From a checkpoint of a small encoder-decoder audio transcriber.
Model: decoder width 192, decoder activation quick_gelu.
Data: trained on telephone keypad tones over noise or synthetic speech, 39062 training examples, 14.9 epochs.
Rows from block 2 of the audio encoder of a small encoder-decoder audio transcriber, named by matrix and row number. Rows with one number belong to one neuron. Each number is 128 + 32 x the weight over its row's rms, rounded and kept within 0 to 255. All counts start at 0.
After each neuron's rows are labels from the 100 clips, of 14976, where the neuron reaches its highest value: "top examples" is what is common among them. Only what is clearly more common there than usual is listed. The data: telephone keypad tones over noise or synthetic speech.
# fc1: first MLP up (encoder.blocks.2.ff1.fc1.weight, 768x256), inputs 0-255
# fc2: first MLP down (encoder.blocks.2.ff1.fc2.weight, 256x768, transposed), outputs 0-255

fc1.613 [131 111 164 114 138 115 191 140 154 147 125 123 137 190 174  80  99 143 182 179  97  83 106 111 132 119 162 171 154 185 186 162 136 123  97  86  83  99  99  90 101 102  99 118 135 161 152 141 125 167 115 152 129 139 108 171 152 105 147 121 105 128 119  83 144 120 176 140 142 159 147 212 121 203 113 168 143 160 124 115 156 182 154 131  85 195  93 132 110 151 128 118 150 137 140 167 129 169 160 128 123 196  92 117 165 112 190 100 130 154 159 111 136 133 151 127 162 144 110 170  86 111  94 163 112 145 148 187 146  99 148 112 158 163 150 196  92 126 199 137 167 178 167 179  66 115 123 173 203 196 121  82  81  99  87 127 139 191 138 157 175 129 114 154 130 137 103 104 117 135  89  99 137 105 118  71 102 126 142 110  83 111 109  98  62  91 160 105 118 142 117 151 133  99 105 107 203 126  92 109 108 102  90 102  92 100  94 147  96 101  72 105  97  93  47 111 114  95 103  89 102 108 125 172  93 104  85 120 121 150 120 156 128 100 117 117 145 106  95  95  73  82 139 132  66 103 104 115  87 124 103  97  94 144 154 104]
fc2.613 [ 81 144 136 125 105 142 100 103  84 161 150 120 131  91  93 106  77 194 124 121 125 137 115 127 139 122 158 128 147 115 136 130 126 118  96 146  96 119 105 164 102  81 142  80 107 104 112 103 140 123  94 110 150  86 138  94 118 143 150 149 129 102 149 117 156 134 127 125 151 120 175 106 177 255 129  91 159 158 117 110 145 116 142  75 110 138 117 205 190 119 140 126 109 118 104 118 104  94  98 148 133 107 148 148  94 118  78 127 125 145 107 119 116 132 255 117  92  95 121 136 111 136 156 101  63  70 102 137 132 117 175  67 156 112 110 110 141 106 127 111  96  89 142 115 131 118 188  78 115 149 127 107  91 123 128 120 143 146 137 137  89 120 138 119 120 100 101 101 131 117  96 111 127 113 116 131 146 139 121 125 126  27 119 130 150 126 125 136 182 255 103 159 192  94 107 134 120 110 119 135 151 122 131 141  92 108 166 116 181 151 157 115 117 123 108 187 104 124 155 120 136 134 114 139 106 141 151  94 113 151 147 144 103 179 118 144  85 144 112 145 129 108 131 148 146 158 125 170 151 162 145 168 140 130 174 112]
top examples: reverberation; key "C"; white noise; number of keys: 9

fc1.491 [126 132  86 145 123 108 145 137 127 136  50 149 116 121  80 118 122 119 102 116 176 110  94 143 114 164 203 191 199 173 131 122 117 149  49 158 127 125  85 142 114 117  88 137  92 106  76 101 115 109 151  78 108 160 142  88 121 121 137 129 136 222 159 154 123 206 190 166 161  94 160 104 189 113 152 138 151 173 134 136 168  90 135  94 169 128 120 132 143 119 143 143 108 157 151 147 172 131 138 154  90 163 114 145 136 155 125 127 125 157  98 147 118 117 140 159 145 126 126 126 159 136 164 106 139 130 115  87 172 192 154 126 129 144 134 124 120 127 141 196 175 105 124 137 132 148 167 125 136 120 119 129 147  90 179 120 155  94 187 193 148 191 232 162 149  84 137 119 153  87 200 151 123  89 115 131 111  96 118 139  75  20 111 100 143  96  77  87 143 125 118 118 131  78  82  72 102 121 119 103 144 124 117 140 122 170 139  87 122 110 120 119  92 126 164 141 148 139  64 109  99 118 142  75  99 131 129  33 114  51 126 142 135 129 179 141  88 122 164 164 166  94 161 143  94 119 128 118 137 101 141 109 129 112  41 134]
fc2.491 [146 150 138 139 136  93 188  88 144  90  73  93 102 165 155  91 138  90 153 184 114 114 116 139 107 123 106 140 114 156 105 128 147 149 130  81 104 126 122 124 174 195 178 163 134 134  73 138 110 125 173 177  97  99  93 163 176 135 127  91 121 182 122 123 101 123 123 114  76 134 101 203 110 213 142 160  72 132 113 156  71 150 129 222  65  78 116  84  77 160 125  91  97 162 151  86 132 154 187 103 126 107 105 104 117 171 151  87 116  87 152 101 166 124 112 154 182 125  93  91 106 131 160 151 143 195 168 152 140 116 101 203 117 165 112 160 121 115 115 135 158 129  91 107  95  86  90 181 111 119 109 121 125 141 107 176 120 134 132 115 143 144 102  98 120 149 127 119  95 168 143 134  80 108 179 185 194 180  95 133 139 154 106 103 123 121 177 122 113 114 132  70  62 134 128 124 182 129 132 126  84  99 132 140 175 185 158 145 100 102  77 164 161 113  90 124 153 138 108 100 109 128 186 162 141 129 100 143 159 148 173  97 132  93 133 147 189 157 147  87 164 177  67  99 154  94 175 111  94 154 122  73 115 159 152 144]
top examples: number of keys: 9

fc1.659 [148 137 106 118 111 140 139  93 150 141  97 115  72 160 152 177 169 175 116 124 145 119 126  92 156 142 192 145 166 142 143  91 123  84  58 113 115  99  54  47  80  92 104 136  59 131 136 159 136 143  91 107 142  82 152 158 110  73 147 184 179 143 131 132 136 156 122 148 166 137 118 127 177 139 148 145 154 138 147 135 150 162 104 112 154 173 153 190  90 102 139  67 154  84  90 143 155 124 131 154 110 168 180 170  95 132 100 118 104 135 155 134 114 120 113 188 148 153 142 158 163 144  79 180 166 133 166 159 168 174 137 140 168 130 155 141 150 159 155 139 146 111 158 139 112 147 218 144 149 144 147  85 118 119 155 130 162 137 163 168 158 133 195 158 151  94 138 121  80 100 146 119 121 126 141  61  90 108 166 153 124  59 119 163  56 121  85 132 128 114 144 109 101  81 109 105 115 106 131 101 161 131  94  60  88 119  74 106 114  95 106  75  81 118 140 116 133 138 109 139 138 125 115 106  91  87 127  54  57  94  77 119 147 140 166  98  73 137 124 141 137  71 131 156  78 121  63 108  68  96  69 123 166  96  87 160]
fc2.659 [145 165 110 103 157  97 132 111 116 123  81 121 113 135  83  95 121  96 125 132 139 108 121 109 111  86  98 135 117 139  74 106 168 146 150 126 142 115 153 147 156 200 178 176 142 125  78 132 161  67 198 194 107 141 149 168 163 150 129 118 137 193 170 132 146 142 116 135  80 135  78 171  97 215 150 150  60 165 112 167  81 130 121 187  94 118 133  87 127 170 135 108  96 155 107 102 124 109 166 132  88  64 105 119 107 141 129 123  84  80 146 116 178 139 137  94 173 120  85  97 112 146 191  77 126 164 157  89 121  95 120 181  90 179 123 127 129 109  86 127 180 112  87  78  82 105  69 178  83  81 124 101 119 156 128 144 125 152 132 109  99 127 100  61 148 163 128 124  93 133 131 143  78 106 158 157 177 163 119  96 147 173 105 128 134 142 183 107 132 117 119 100  89 122 138 126 133 128 132 116 107 110 111 168 179 189 176 108 141 145  72 188 150 134 140 154 161 175 112 116 110 143 177 167 131 131 126 157 200 147 215  81 112 100  88 154 180 148 118  99 171 166  78  91 148 133 167 104 152 144 124  76 125 134 171 164]
top examples: mains hum

fc1.646 [149 157 131  79  69 144 158 111 151 119 106 150 106 182 164  97 162 156 110 150 115 130 129  64 126  72 126 127 169 117 163 114 168 141 134 119  99 176  96  40 128 127 121 148  91 100 115 187 112 153  90 118  86 122 110 169 127 101 117 166 136 121 118 137 145 117  95  98 113  95  64 127 142 136 105 137  93 123 139 127 119 217 177 180 142 131  91 160  28 145 132  57 182  90 123 118  96 122 167 115 112 107 135 104 126 157 142 186 160 130 160  83  99 152  83 135 152 108 112 144 139 115  53 168 193 182 189 191 151 126 143 218 144 114 163 160 116 151 133  94 146 152 143 130 122 106 148 155 146 126 119  82 107  82 106 110  82 104 129 138 150 119 109 142 143 135 126 188  86 132 126 140  77 170 206 107 150 149 136 147 138 124 172 154  89 141 144 189 100 103 127  82  81 146 102 177 109  99  97 163  97 154 105  95 199  89  61 120 122 145  78 108 146 150 109  60 121  92 135  96 117 104 180 165 151 152 141 126 104 109  92 115 112  91 131 100 125 121  90 140 127 116 132 164 137 120  63  92  85  98  82 100 174 109 126 152]
fc2.646 [202  83  79 154 135 114 141 164  96  92 137 159 147  55  42 154  86 157 134  87  69 115 148 172 116 135 129 150 149 140 132 124  99 148 101 158 106 146 135 209 123 113 101 119 192 114 128  73 126  77 132 127 123 192 108 134  83  94 115 155 151 135  74  93 122 155 154 137 133 102 161  65 124 146 121 134 151 101 119 119 163  60 137  98 190  99 102 170 181 113 101 205 132 173 162 176 113 101  99 168 116 134  96 110 131  89 135 156 137 213  65 195  85  83  58 129  78  79 106 131 148 114 182  58 129  82 115  94 168  98 162  54 165 120 147  98 149 122  96 178 121 112 142 139 144 166 155 123 106 131 100 130  66 105 154 115 168 130 122 100  88 112 117 129  92 124 104 134 154 107 144 137 176 132  43 134 102  78 148 131 136 121 150 126 171 157 121 110 113  66 123 112 177 105 116 111 112 146 108 141 140 117 167 183  91 160 154 166 136 149 179 144 136 118 113 152  82 136 129 139 134 113  92 121 141 103 161 168 177 145 134 140 130 125 136 132 121 193 152 163 124 125 170 163 131 131 174 144 166 115 150 169 140 152 124 107]
top examples: key "9"; number of keys: 8; first key: 9

fc1.63 [131 117  96 127 107 116 156 118 123 133  71 151 106 139  97 125 134 121 112 112 169  98  75 127 118 150 208 190 208 202 162 136 145 167  50 147 135 130  85 153 110 109 100 147 104 105  94  98 129 110 167 111 116 167 163 134 111  80 144 133 108 209 162 154 122 202 189 156 168  97 154  88 186 110 179 133 160 150 131 141 172  95 125 105 161 118 120 140 151 136 141 112 145 147 181 128 174 122 127 135 120 156 116 159 131 133  96 143 106 141 112 155  99  96 127 157 146 134 117 125 177 128 148  91 139 126 114  59 163 185 143 133 140 141 135 114 129 111 134 194 157  95 138 145 124 151 181 147 130 129 129  99 129  70 147 110 138  94 156 206 149 182 239 159 165  94 134 115 130  92 200 161 149  91  90 126 104 103 136 147 101  46 112 116 139  95  85  79 163 123 128 106 118  75  89  70 140 115 120 115 137 101  98 159 125 188 167 104 120  92 117 113 133 122 162 137 156 175 113 124 114 115 138  88  96 127 133  27  96  53 112 157 154 107 155 131  92 130 170 167 179 111 157 144  87 106 145 112 154 105 105 107 148 117  63 144]
fc2.63 [163 144 129 142 161  94 162  96 117  87  69 104 131 140 131 100 127 106 157 152 128 124 126 136 102 117  89 120 122 147  82 123 140 162 146 111 112 129 145 160 158 191 176 156 147 131  78 128 120 110 194 191  82 102 102 145 169 148 128  78 140 195 135 110 129 130 131 119  81 130 107 190 106 191 141 165  82 129 102 162  72 138 131 204  88  74 110 102 105 190 113 100  91 175 151  85 127 135 160 107 132  94 112 121  95 183 138 110 111  89 144 102 160 123  96 155 187 125  86  82 131 141 179 123 124 172 153 121 134 104 106 185  96 174 132 139 135  92  96 119 165 130  84  90  95  94 108 183 101 129  96 146 114 180 120 168 106 139 133  97 126 140  90  80 113 150 132 108 103 162 142 146  64 108 152 208 191 165 102 134 131 168 122 111 149 120 174 112 119  97 128  69  73 132 124 121 171 130 138 126  86  85 130 147 157 205 192 139 123  96  89 177 156 109 110 141 152 149  86  99 116 150 194 152 146 130 100 169 174 151 183  83 135 111 105 166 178 162 152  78 175 190  70  89 167  87 170 123 136 141 131  76 121 140 153 140]
top examples: number of keys: 9

fc1.431 [160 138 153 123 131 156 129 122 175  92 117 159 118 188 218 127 179 165  93 110 140  96 128 115 144  97 145 141 143 140 153  95 169 152 130 126 102 143 110  87 133 163 130 150  79  84 101 190  94 169 111 137  90 122 144 152 151 113 103 155  84 131 156 151  92 131  95 133 109 130  73 169 148 152 117 159 114 158 178 108 150 227 145 142 141 127 120 148  66 138 181  61 134 117  85 140 111 147 208 137  85 117 139 126  93 168 182 158 151 121 165 104 167 178 115 129 185 161 151 140  92  85  91 179 185 205 194 201 104 135 142 195 141 145 152 181 113 168 144  98 171 145 129 187 148 168 135 160 169 143 143 103 138 124 119 140 100 142 143 165 147 145 159 151 162 121 112 148 137 122 130 116  75 160 205 106 114 126 147 125  84 103  96 111  89 127 157 142  86  91  93 160  72 143 116 129 126  90  68 141 122 139  79  62 171 103  78  82 123 136  71 110 157 136 112  69 132  95 104 116  84 124 160 131 102 160 152  99  96  92 128 125 136  90 109 119 102 108  97 118  92 124 160 135 101 123  62  93 109  99 116  72 126 118  91 101]
fc2.431 [198 155 105 147 136  92 137 165 138 169 117  93 124  50  76 162 134 162 160 106 113 153 129 124 128 101  93 145 119 132 127 146 159 133 127 157 141 120 124 171 150 119 155 180 166 201 174  90 167 143 180 121 105 214 144 215  84 125 159  97  77 166  91 118 116  92 138 108 137  94 135  81 103 121 158 132 140 147 102  83 142 118 117  89 189 134 138 131 124 104 163 151  85 196 121 120 105  99 109 114 150 118 150 110 214  79 118 115  53  98  84 191 148 114  54 123 126 173 217 126  57 167 162 106 134  96  88  73 150  95 104 108  77 154 135  70 120 128 120 148  95 109 147 113 102 123 111 163 174 126 115 167 152  99  62 115 165 100 120 136  65  94 106 117 130 123 117 115 162 117 111  92 185 125  87 106 103  97 136 156 107 140  90  94 146 148 157 128 134  85 128 140 161 164 112 102  87 141 134 129 135 148 172 188 151 178 141 132 155 121 147 168 137 168 115  95 163 167 152 135  86 138 122 131 138  78 146 171 196 159 145 108  94 117 152  96 119 160 125 142 137 142 144 104 124 154 146 131 174  77 195 125 150 164 110 161]
top examples: key "7"; last key: 7

fc1.656 [149 145 114  74 103 166 155 113 195 126 123 152  80 159 128 110 143 159 135 130 112 102 129  98 125 114 162 169 176 141 150  93 180 120 111 123 112 141  84  66 131 151 118 165  63  95 129 175 106 133 152 138  98 130  89 138 161 101  85 179 130 148 147 172 131 134  84 106 103 129  63 168 150 133  56 152  82 149 152 150 125 174 132 153 121 143  90 162  61 139 174 101 149 113  83 119  94 132 178 109 120  77 156  59  96 164 163 102 145 114 200  99 144 151 100 128 180 128 105 133 136  73  91 143 162 182 198 161 140  99 177 170 123 133 117 139 114 141 126 134 175 156 138 152 142 143 138 155 150 102 171  65 139 100 132 133 107 122 116 153 142 112 141 110 160 131  78 196  94  99 152 120  84 159 188  97 107 137 132 131 121 108 149 142  84 176 160 144  86 112 109  97  54 155 157 167 139 101   8 130  93 142 107  77 182 112  67 120 132 162  75 170 146 164  98  89 137 144 101 154  69 136 177 144 105 169 145 134 113 126 142 123 131  54 135 116 116  88  68  93 123 138 133 148 125 110  82  92 130 152  85  88 136 121  98 107]
fc2.656 [232  64 174 136 124 136 117 164  82 104 129 155 203  91  69 111 113 163 126  86 103 135 140 208 135 148 104 135  96 135 114 120  80 116 170 111  91 110 170 179 153 111  95  94 195 150 146  95 112 102 142 150 116 176 111 134  89 181 171  92 144 110 135 112 136 121 142 111 130 110 154 100 100 147 122  83 155 118 161 113 131  99 128 101 146 114 120 157 188 113 146 212 111 175 135 158 130  80  91 149 130 115 110 136 156 124 146 173 121 135  46 167  92  47  56 141 114 109 124  97 138 141 151  65 144 103  77  56 122 128  86 110  88 102  93 118 152  82 106 143  68 137 112 128 124 128 152 164  99 145  85 191 133 156 156 173 146 143 157 117 133 152 101 128 117 130 149  71 163 113 100 117 168 119  39 155 121  86  97 134 115 164 137 127 157 101 144 133  60  71 134 135 173 146 151 125 118 111 166 136 135 133 155 206  86 162 142 150 160 108 176 141 103 113 138 125 104 135 162  99 143 127 105 102 139 118 155 161 173 127 144 167 110 137 128 165 129 105 130 191 170 143 143  97 127 144 195 138 174 103 207 146 142 144 129 106]
top examples: key "7"; number of keys: 9

fc1.487 [171 145 151 100 110 136 167  83 150 128  97 116 114 255 167  81 115 206 147 182 119 138 152  93 137  88 160 140 155 125 136  98 132 103  99  52  76 107  96  67 115 125 108 125  89 115 108 174 126 208 120 136 133 111 134 189 171 139 156 172 173 137 133 119 157 131 145 105 137 158  94 183 167 192 129 147 149 136 160 145 145 203 132 148 122 148  98 180  70 129 145  63 173 117 125 110 125 149 199 114 110 172 127 132 136 138 157 143 196 153 131  88 134 111 117 170 182 104  95 163 128 103  98 173 117 163 186 178 137 124 159 136 159 121 123 188  76 116 150 112 138 148 148 149  97  80 168 170 147 168 149  98  99 128 131 137 158 165 159 124 194 113 114 117 114 122 117 114  97  94 105 130 104 108 155  89 116 114 102 114 126  85 162 130  71 128 157 116 128 102 146 108 126 100 117 133 164  63 110  98 118 121  43 100 126  98  99 134 128  79  61 105  98  98  59 120 120  99 121 126 125 152 182 192  86 122 115  99 122 122 124 172 127 131 157 142  98 124 157 160 175 105 165 133  96 123  76  85  98 144  82 105 161 130 120 135]
fc2.487 [ 72 158 129 110 133 113  89 116  89 132 181 122 109  73 127 128 150 103  86 106 123 126 101 156 125 106 110 141  64  92 130 121  98  73 144 134 127 141 166 148 175 151 177 112 199 121  99 156 130 126 165 169 116 147 117 115 118 185  93 135 153 127 123 141 139 115 116  89 111 120 138 112  67 230 113 110  93 134  79 126 110 132 155 158 116  88 114 162 164 160 116 142 145  94 110  63 121  66 111  98 147  88 126 108 109 136  92 152 126 107 143 128 116 108 211 102  92 104 110  70 119 144 146  69 158 106  92 121 104  74 138 122 128 137  93  75 154  83  80 123 105  91 104  53 149 168 136  91 100  95 103 108 148 123 140 149  83  95  64 102  68  94 111 116 120 120  90 134 118 139  97  98 134 140 159 136 189 177  88 136 155 140 135 154 169 130 134 150 141 255 129  91 141 165 132 159  89 141 135 158 103 150 175 143 122 144 131 168 168 132 177 149 158 146 142 124 132 126 188 116 130 136 114 111 195 112 128 168 140 210 125 124 119  93  99 144 153 118 116 118 155 185  64 138 192 123 163 158 140 129 148 159 129 127 223 133]
top examples: reverberation; pink noise; clipping

fc1.344 [168 133 168 101 120 130 166  94 172 132 109 124 116 254 170  79 112 202 172 189 132 108 120  87 140  73 174 152 183 156 156 110 157 124 113  58  88 117  98  70 111 134 117 115 101  88 120 161 127 201 114 143 126 111 120 173 172 130 158 157 148 141 154 127 140 122 136  93 114 165  82 191 156 189 135 128 138 142 175 135 129 182 135 126 108 167 115 175  58 131 153  67 137 132 124 101 120 152 175 113 122 159 138 128 132 133 178 126 192 132 119  63 141 102 124 170 169  92  70 140 120  91 114 148 107 163 178 170 125 136 148 147 127 101 104 198  82 104 143 111 136 140 138 159 100  93 160 184 158 179 146  87 104  99 115 120 152 164 187 148 196 119 146 125 140 135 131 127 111 110 111 139 107 116 149 113 126 129 109 104 126  79 140 122  87 115 179 114 123 112 149 133 115 110 119 150 181  68 119 113 132 122  30 118 134 115 114 138 144 104  42  95 122 125  75 136 136  79 124 127 116 156 197 178  85 154 128  75 120 115 158 155 132 130 142 161 105 135 145 135 171 109 158 120  90 127  88  62 103 161 100  80 151 144 120 118]
fc2.344 [ 87 184 105 133 154 102 110 108 107 100 172 124 100  78 125 106 161 117  68  94 100 133  99 172 117 112  93 152  44 109 106 100  89  44 132 139 134  99 140 135 189 155 170 147 182 132  81 169 150 141 186 162  85 169 106 119 138 170 106 118 158 138 134 151 130 118 132 114 123 107 148  92  59 214 131 132  86 137  53 128  90 114 123 181 135  96 131 146 151 151 116 125 167 118  90  49 124  76 134  93 138  94 147 121 133 144  89 132 122 130 155 129 125 100 172 110 104 127 120  93 150 166 140  77 169 139 111 116 127  68 118 158 128 123  96  73 138 101 106 135 126 125 100  33 146 151 122  95 110  92 125 118 159 114 128 173  88 104  92 102  82  99  88 108 124 114 125 109 108 122 114  94 117 141 163 133 182 180  84 151 143 146 161 142 158 143 128 134 163 237 138  87 115 163 157 130  83 149 141 128  88 143 179 129 139 162 151 174 139 105 174 157 177 150 164 126 125 142 174 131 125 145 120 104 173 112 108 186 141 210 117 110 137 114 104 144 158 134 125 125 163 179  83 145 190 108 177 148 113 142 151 156 170 123 226 158]
top examples: reverberation; pink noise

fc1.175 [145  85 126 131 116 132 202 107 185 137  97 132 150 193 160  95 124 187 196 178 100  97 121 127 151 135 174 149 125 148 144 139 115 112  90  85  73 100  95  88 111  94  68 107 111 146 146 125  97 170  91 106 156 128 100 138 181 100 149 139  79 128 106  90 113  99 183  97 147 161 143 169 137 191 100 161 142 141 145 122 181 161 124  85 120 153  91 161 113 139 142 132 120 155 126 154 139 201 178 103 132 171 104 118 134 121 167 102 148 167 134 121 151 120 138 127 164 109 125 145  61 110 108 176  67 147 119 160 159 105 172  80 169  93 139 194  73 135 196 138 142 166 160 149  78 130 144 173 200 202 125 123 118 131 148 140 158 187 139 164 183 138 121 146 105 130 109 105 130 132  93 132 118  99 100  78  84 111 170 114 107 104 115 101 100 108 142  83 105 131 134 148 135 126  98 111 213 121 102 105 114 124  91 100  63 119 102 107  85  93  77  94  80  92  57 157 127  86  95  98 128 124 172 165  82 122  76 109 108 142 108 185 131 129 140 189 122 144 158 132  90  86 175 155  91  98  97 109  89 160 141 133 108 174 136  94]
fc2.175 [102 150 133 121 101 120 129 105  78 153 162 121 128 106 121  92  84 192 145 142 110 135 104 130 124 102 164 135 130 127 137 113 106 105  93 140  90 110  83 166 130 114 122  79 120 115 142 104 145 125  99 127 135  91 144  91 130 129 145 156  84 114 144 110 150 129 147 136 141 127 182 112 148 255 133 107 138 175 102  96 179 110 141  50 112 160 111 200 175 107 133 127  92 149  95 136 124 114 126 119 117 134 129 140 107  93  92 111 104 148  98 137 138 127 255 131 101 108 134 147  90 149 155 117  69  86 121 131 153 118 191  61 152 114 112 122 111  99 139 157 123  75 159 138  95 118 172  98 134 168 129 123  94 108 125 127 149 159 126 141 102 117 138 133 110 101 101  99 154 126  94 106 144 109 109 129 127 143 144 129 131  29 113 103 167 102 117 127 183 255 105 148 177  97  78 117 145 136 110 133 135 117 113 135  76 129 143 141 144 133 135 124 140 110  92 197 128 120 153 109 129 116 109 149 107 147 162  86 122 155 142 143 114 151 146 161  86 157 122 167 127  84 145 153 128 138 121 155 144 172 155 154 112 168 178 123]
top examples: white noise; clipping; pink noise

fc1.693 [182 212 149 129 123 204 146  87 168 150 104 112 134 162 161 119 130 155 138 170 157 123 158 116 133 144 145 132 152 119  81  93 115  95 101  86 113 162 110  69 143 162 189 126 103 141 139 174 142 169 139 147  89  51 151 113 176 168 135 166 143 158 160 131 147 149  72  92 104 124  88 196 191 164 124 119  85 143 159 163 115 186 176 168  88 164  94 154  78 122 161  87 160 131 105 164 129 124 182 123 139  87 195 117 111 154 166 129 134 106 149  59 102 187  93 166 170 150 129 117 118 149  84 185 111 167 199 174 140 162 112 152 160 159 102 156 132 163 151 120 144 130 102 144 104  79 162 191 137 123 157 124 138 170 151 155 102 143 171 141 132 131 141  91 152 104 142 103  89 106  96  85  84 137 144 133 139 134 102 140 138  99 142 178 109 116 140 127  70  80 105 104  67 113 114 135 125  61 116 150 129 111  91  71  76 111 102 123 114 122  37 148 139 126 107 144 122 155 157 111 127 150 178 125 125 145 129  88 109  95 120 109  84 123 102 141  87 126 105 148 156 142  52 120 135 116 109  64  87 181 110  60 120 102  96 146]
fc2.693 [239  51 128 116 131 117 170 160 150  91 153 130 208  83  98 105 158 150 152 111 106 102 129 223 137 202 105 139  87 131 123 106 105 123 138 116  91 133 151 110 195 153  96 154 166 125 148 116 123 145 161 162  91 145  90 152 172 192 113  97 134 137 127 130 108 115 168 129 102 117 126 110  92 164 134 123 141 140 108 133  84 131 128 142 127  93 114 162 138 150 158 141 150 180 140 135  96  76 170 148 199 115 142 116 169 118 146  99 111 124  74 147  91  58  74 111 171 127 119  98 117 150 104 102 157 178 123 102 130  88  88 130  88 129 120 113 154 132  95  74 122 198 119 101  84 113 124 197 131  79 106 151 151 135 165 189 139 155 146 107 101 161 103 129 121 147 131 113 140 142 101 102 160  99 105 170 146  83 121 119 107 185  88 174 126 125 151 161  31  60 113 164 130 165 140 127 115 125 115 138  57 134 190 192 132 138 144 198 125 130 135 189 140 117 121  99  90 145 148 125 121 156 171 150 155 144 103 182 159 183 120 163 119 118 130 112 164  96 111 134 122 168  80 124 164 148 198  95 134 127 159 125 100 166 151  86]
top examples: key "9"

fc1.544 [176 126 171 122 117 184 141 117 187 114  98 127 118 198 135 124 168 150 102 148 119 122 149 113 113 114 159 129 150 150 125 111 129 118 104 112 107 126  97  61 136 161 136 152  73 111 111 194 129 131 124 151 121  98 119 100 166 110 133 163 120 148 131 117 137 126  77  96  85 133  86 142 197 159 102 150  70 126 159 110  80 178 136 183 102 109 120 160  62 140 147  73 150 119 144 104 115 161 187  84 114 133 128 123 121 150 181 169 157 140 184  68 157 203 100 123 174 126 135 147 135 130  92 216 145 198 193 169 153 146 121 194 141 146 131 164 133 180 187 122 180 176 128 118 121  94 159 161 132 142 146  78 132 130 119 150 106 131 133 138 181 132 134 108 131 132 125 154 110 125 126 130  66 167 189 119 131 150 135 103 147  93 148 145  95 135 150 121  95  80 139 114  75 124 126 143 149  62  94 118  72 139  65  77 171 107  61 114 110 134  53 136 127 120 113  85 110  73 115 115 123 138 190 146  80 175 141  99  85  71  90 127 140  75 152 146  93  96 121 140  91 114 162 140 143  92  94  60  76 136 105  80 140 117  89 164]
fc2.544 [146  88 172 132 137 108 142 148 116 109 166 119 151  88  88 146 142 120 178 113 104 144 120 201 150 187  93 181 105 114 139 138  81  96 149 136  78 119 151 119 196 112 109 122 137 110 186 133 104 156 171 165  99 137 131 121 147 172 116  91 134 129 110 103 131 116 187 109 126  84 166 104  93 123 105  70 144 131 113 101 168  89 135  61 107 159  94 135 189 124 158 164 116 163  49 156  97 117 130 109 180 113 104  91 173 145 155 105  66 130 100 167  64  77  79 136 158 135 130 102  89 142 114  90 142 148  96  47 130  96  94  78 102  89  84 128 126 106 141 148  81 131 112  98 109 154 150 142 120 147 100 151 141 138 140 171 155 147 115 124  77 174 113 148 136 147 124 105 210 111 104  74 132  85  37 105 100 111 131 147 106 172 148 124 143 131 158 160  74  88 101 147 155 146 144 107 148 140 129 134  96 144 177 159 100 140 140 120 145 140 168 177 124 142 122 141 114 155 179 104 114 146 113 112 159 120 151 182 143 151 122 170  96 107 162 189 155 101  98 158 202 139 134 122 128 112 182 143  86 148 253 133 113 206 152 100]
top examples: key "#"; mains hum

fc1.160 [143 154 132  79  57 153 150  97 150 130  84 162  97 194 160  97 171 137 108 164 140 135 133  85 127 100 141 150 158 122 154 115 162 110 138 120  99 142 108  15 118 136 134 129  93  98 126 188 115 167  98 132  82  91 113 172 110 118 115 154 160 112 131 134 158 145  89  92 100 104  77 143 136 140  81 128  67 141 138 121 125 196 147 197 120 135 115 163  51 122 137  23 164  78 144  87 130 101 159 109  98 130 123 106  99 156 138 145 144 127 173  82 102 135  69 126 174 130 106 125 135 105  48 179 178 171 186 193 152 113 129 219 154 140 150 142 100 147 102  95 122 146 112 131 141 127 142 150 120  97 137  75 122 106 122 136  99 143 125 144 163 124 130 150 169 149 124 181  64 114 135 148 101 150 202 102 135 156 113 127 186 133 163 153  75 163 150 177  99  99 128  84  66 151 151 164 118 102 109 138 118 124  91 101 192  92  70 123 150 153  84 126 138 148 118  69 155  91 140 142 114 130 176 162 135 123 136 131 119 125 124 110  99  91 155  95 132 117 101 131 147 124  94 144 143 136  62  97  54 123  71 113 164 106 126 158]
fc2.160 [211  73  89 130 171 140 135 164  85  88 148 162 163  57  13 115 108 170 125  82  83 108 154 165  84 163 128 135 159 149 110 121  87 149 123 143  97 131 169 175 139 119 111  70 195 114 123  69 139 107 130 132 108 180  78 129  79 134 108 137 170 118 103  93 125 164 151 122 103 111 146  79 125 136 128 120 134 106 112 121 146  74 109 130 154 124 116 181 184 133 116 214 134 180 174 156 125  69 105 178 139 149  99 105 153  99 163 137 154 178  62 172  64  71  62 128  84 100 107 107 147 122 146  51 137  83  97  61 173 102 158  60 179 135 137  94 158 129  83 149  75 138  92 127 144 155 166 153  77 131 116 151  75 125 140 134 152 137 114 113 120 106 131 124 112 126 106 130 150 117 127 156 166 151  47 137  99  77 100 122 148 151 163 119 152 153 131 149 100  66 126 108 169 126 137 148 122 131 111 145 143 107 164 212  90 161 147 161 146 130 168 145 129 113 114 139  74 147 149 137 117 108  98 105 159  94 158 173 176 143 145 160 105 131 120 116 122 147 133 152 117 137 148 133 127 136 170 114 163 122 157 162 146 154 121 128]
top examples: key "9"; first key: 9